{
  "train_examples": 39062,
  "pixel_unshuffle": 2,
  "adamw_lr_other_params": 0.00078,
  "grad_clip": 5.0,
  "batch_size": 256,
  "weight_decay": 0.008
}
Rows from block 5 of a small spectrogram enhancement model, named by matrix and row number. Rows with one number belong to one channel. Each number is 128 + 32 x the weight over its row's rms, rounded and kept within 0 to 255. All counts start at 0. Numbers have three digits each.
After each channel's rows are labels from the 100 clips, of 14848, where the channel reaches its highest value: "responds to" is what is common among them; "peak on" is the class under the peak. Only what is clearly more common there than usual is listed. The data: phrases spoken by 400 fixed synthetic voices.
# convs0: first 3x3 conv (model.mid.1.convs.0.weight, 192x192x3x3, each kernel summed), inputs 96-191
# convs1: second 3x3 conv (model.mid.1.convs.1.weight, 192x192x3x3, transposed, each kernel summed), outputs 96-191

convs0.129:150130121094128113112143107118231086157073104150088154176095130169132119177121134076177166186076111125152142172170181154151131116071105139146138139085130120126116094140108140087178099097096122094117112106117120092123098163171111124101164131131114125125110138078103141136128132122133145142
convs1.129:047097135156204099122127115096149128110152178110108097067170168115152107120150093072099152112153142106089132144086079173112099126151181093113130151139096116131100154149147105185158139137118116124117109144137100089130143157133087133144115151125155154154189146155063135169131153138153113079
responds to: /i/
peak on: /i/

convs0.35:145078191141095057151113132166129142130125100126103098152193234130204088151121135082041159117132149184150137135138126119173125161153088141171166127104133141130086147124126136105108155151115127136133125124175062146142099052130144155151215126152133121103101138141126137092133076212171202141
convs1.35:150113134142129064069172109069131088163104139040096104116121122145100102153110109087161143147126081108145118150091141138077118089129090153151080116149116140190113131145121126145130115111118154139179138121124132076180180236170172143149120159119115196180157152073156145143123144130137114117
responds to: white noise
peak on: silence

convs0.133:102147136079172255175117087062085098141144137107157106152117154146139122152064115153105158164077105080097129140114132136126172138122136118137140188121213110145132190117143132113130115113137136117062140131103113117100099127136114112134172129163165105158119093119087136109106144091137171116
convs1.133:148116111148127104161152127118153143116142156100195154095130130137154118173171134149190177112116132118109068126068069143180102193116109179137130046168061170130113149146159100103112111100124166164132109152069129153131160163113116132155140137079110113128135140100101132154158134120124158136
responds to: reverberation
peak on: /s/; /t/

convs0.108:098131119135081108146139113174079123119136151134215108150118106162126090098124164052142164152161102139103073166075153143097153111153094108051100157061140170167217117185174090123113124121163127106162129121104148107148120174167094141111151103122066095166159183095083115100131149107164151119
convs1.108:135136152141169142126086084146123118148148139233089141109160132130095145109089141129191068097100160082098137094161137103177104171110118137170189095160106132181131112225123141126166106191136151145097066143160129153140115092161108170158076164129133112124111088128099118127095150112134087155
responds to: /s/; thin (high-pass)
peak on: /s/

convs0.191:159154158181124103137116083116126203140134140134149122142132121132180154098129151122139142122139143205111115110170118107136088248204124107122112053161143212119158131107097097145100132125094125143166144128123117127123136083155128177124126119144118121110087106119136109132080099142118149145
convs1.191:209124105140138125146125163172129117147074157126108149128129113166096115049149140129159118106174154146195131147118214141140137118076111155104099114132157118141081132152171141104152181128180130088134156131134114156151141147124123086056164125098111170111094163088140131108107128144044101120
responds to: mains hum; thin (high-pass)
peak on: silence

convs0.116:115095148131123104208125157125162174140121154153115113159098080131109161049130159144165138109093128121131107135134118077135085170101177125138095119074141139144089131154116118088165137134124169111127121107027098164120068178103091134151049160137169159134150174131159104190113130115152114124
convs1.116:115107109109061114119148121104139121094113114112090079111157156121166102134130104085050145124152120134108150111117158162076105094193147133108112200158144103108132084155126159136080101098143122147140105111162113089161185059105132122126141095126113092115118146121049146112216122091151185062
responds to: mains hum
peak on: silence

convs0.185:148154100139168163115132152156139136168101091173125115103099112136111134109153093152159130191096116085154134150092156148115100130117134129116052131101138132123113148045150151123081129158110103126094163117079171126121153151125106130127118183132115121113136109119131103151132136011141013130
convs1.185:129095108147103100079116144137073102150130101116150143142073097090171112118103088122150101092088121141143063129091116041112122116121086132136204091103165140151125203116160101131143128144136133165116148121095160130158138191161130101115091193105115136122144120155132148150135127126113198119
responds to: pink noise
peak on: silence

convs0.188:122120124082200151123150162150133133162054129100134085106050081145124126128173137079136135176107158027115092100094136095140090158119173174178112134004120124137091125045096124140111151143142140101120157114173132115161121142147158123182125166150139121151102081116116136135126109092186083140
convs1.188:118133099136025126136117132137090158158120129179142168209096142089171133141139108155174097145086142175141103150075124090068111084092105114136130111153129166097137157179153127161161151148122103176158135101131191094138161183170136132146099133124130115091139120128155122103205136167102132135
responds to: pink noise
peak on: silence

convs0.55:159126153107126110113157115174136155121127124128134101129142121139172173112158100085127155111141020146152093155072128115136114125104152118098156123105130147132126121076126054101107241155140133123101180134138159110119117167113103147149143220100111116138119131124139123110113120091141139143
convs1.55:095122127107116114120164144071123104113124132139156134098149099147127129093162091165141116134102059128098133080108100110107129109094083095093144087117104097163156231133143166115155107128096157126123140156144077121078103144185125097092140163150132120145152138131116143151150118117128146154
responds to: white noise; muffled (low-pass)
peak on: silence

convs0.112:125092141106157170108121160150112165156126118152173096195116125130130095112162129154121183059114130089082110117142168151126138222142127109104141150123091182108083127125140148112081137149156168067147166118131116097144092157175098168163132080141107044171150133115151171150089111098169126087
convs1.112:140124080157123134170106115140134060113155138160118097180171168164093134103139168098131066137144132113127136084091129157140075108125124092121190166093084082169127182150107114129130131115143126187121010155154160142114117092166138134088119172198143114094149179101090101110157103098099153158
responds to: mains hum
peak on: silence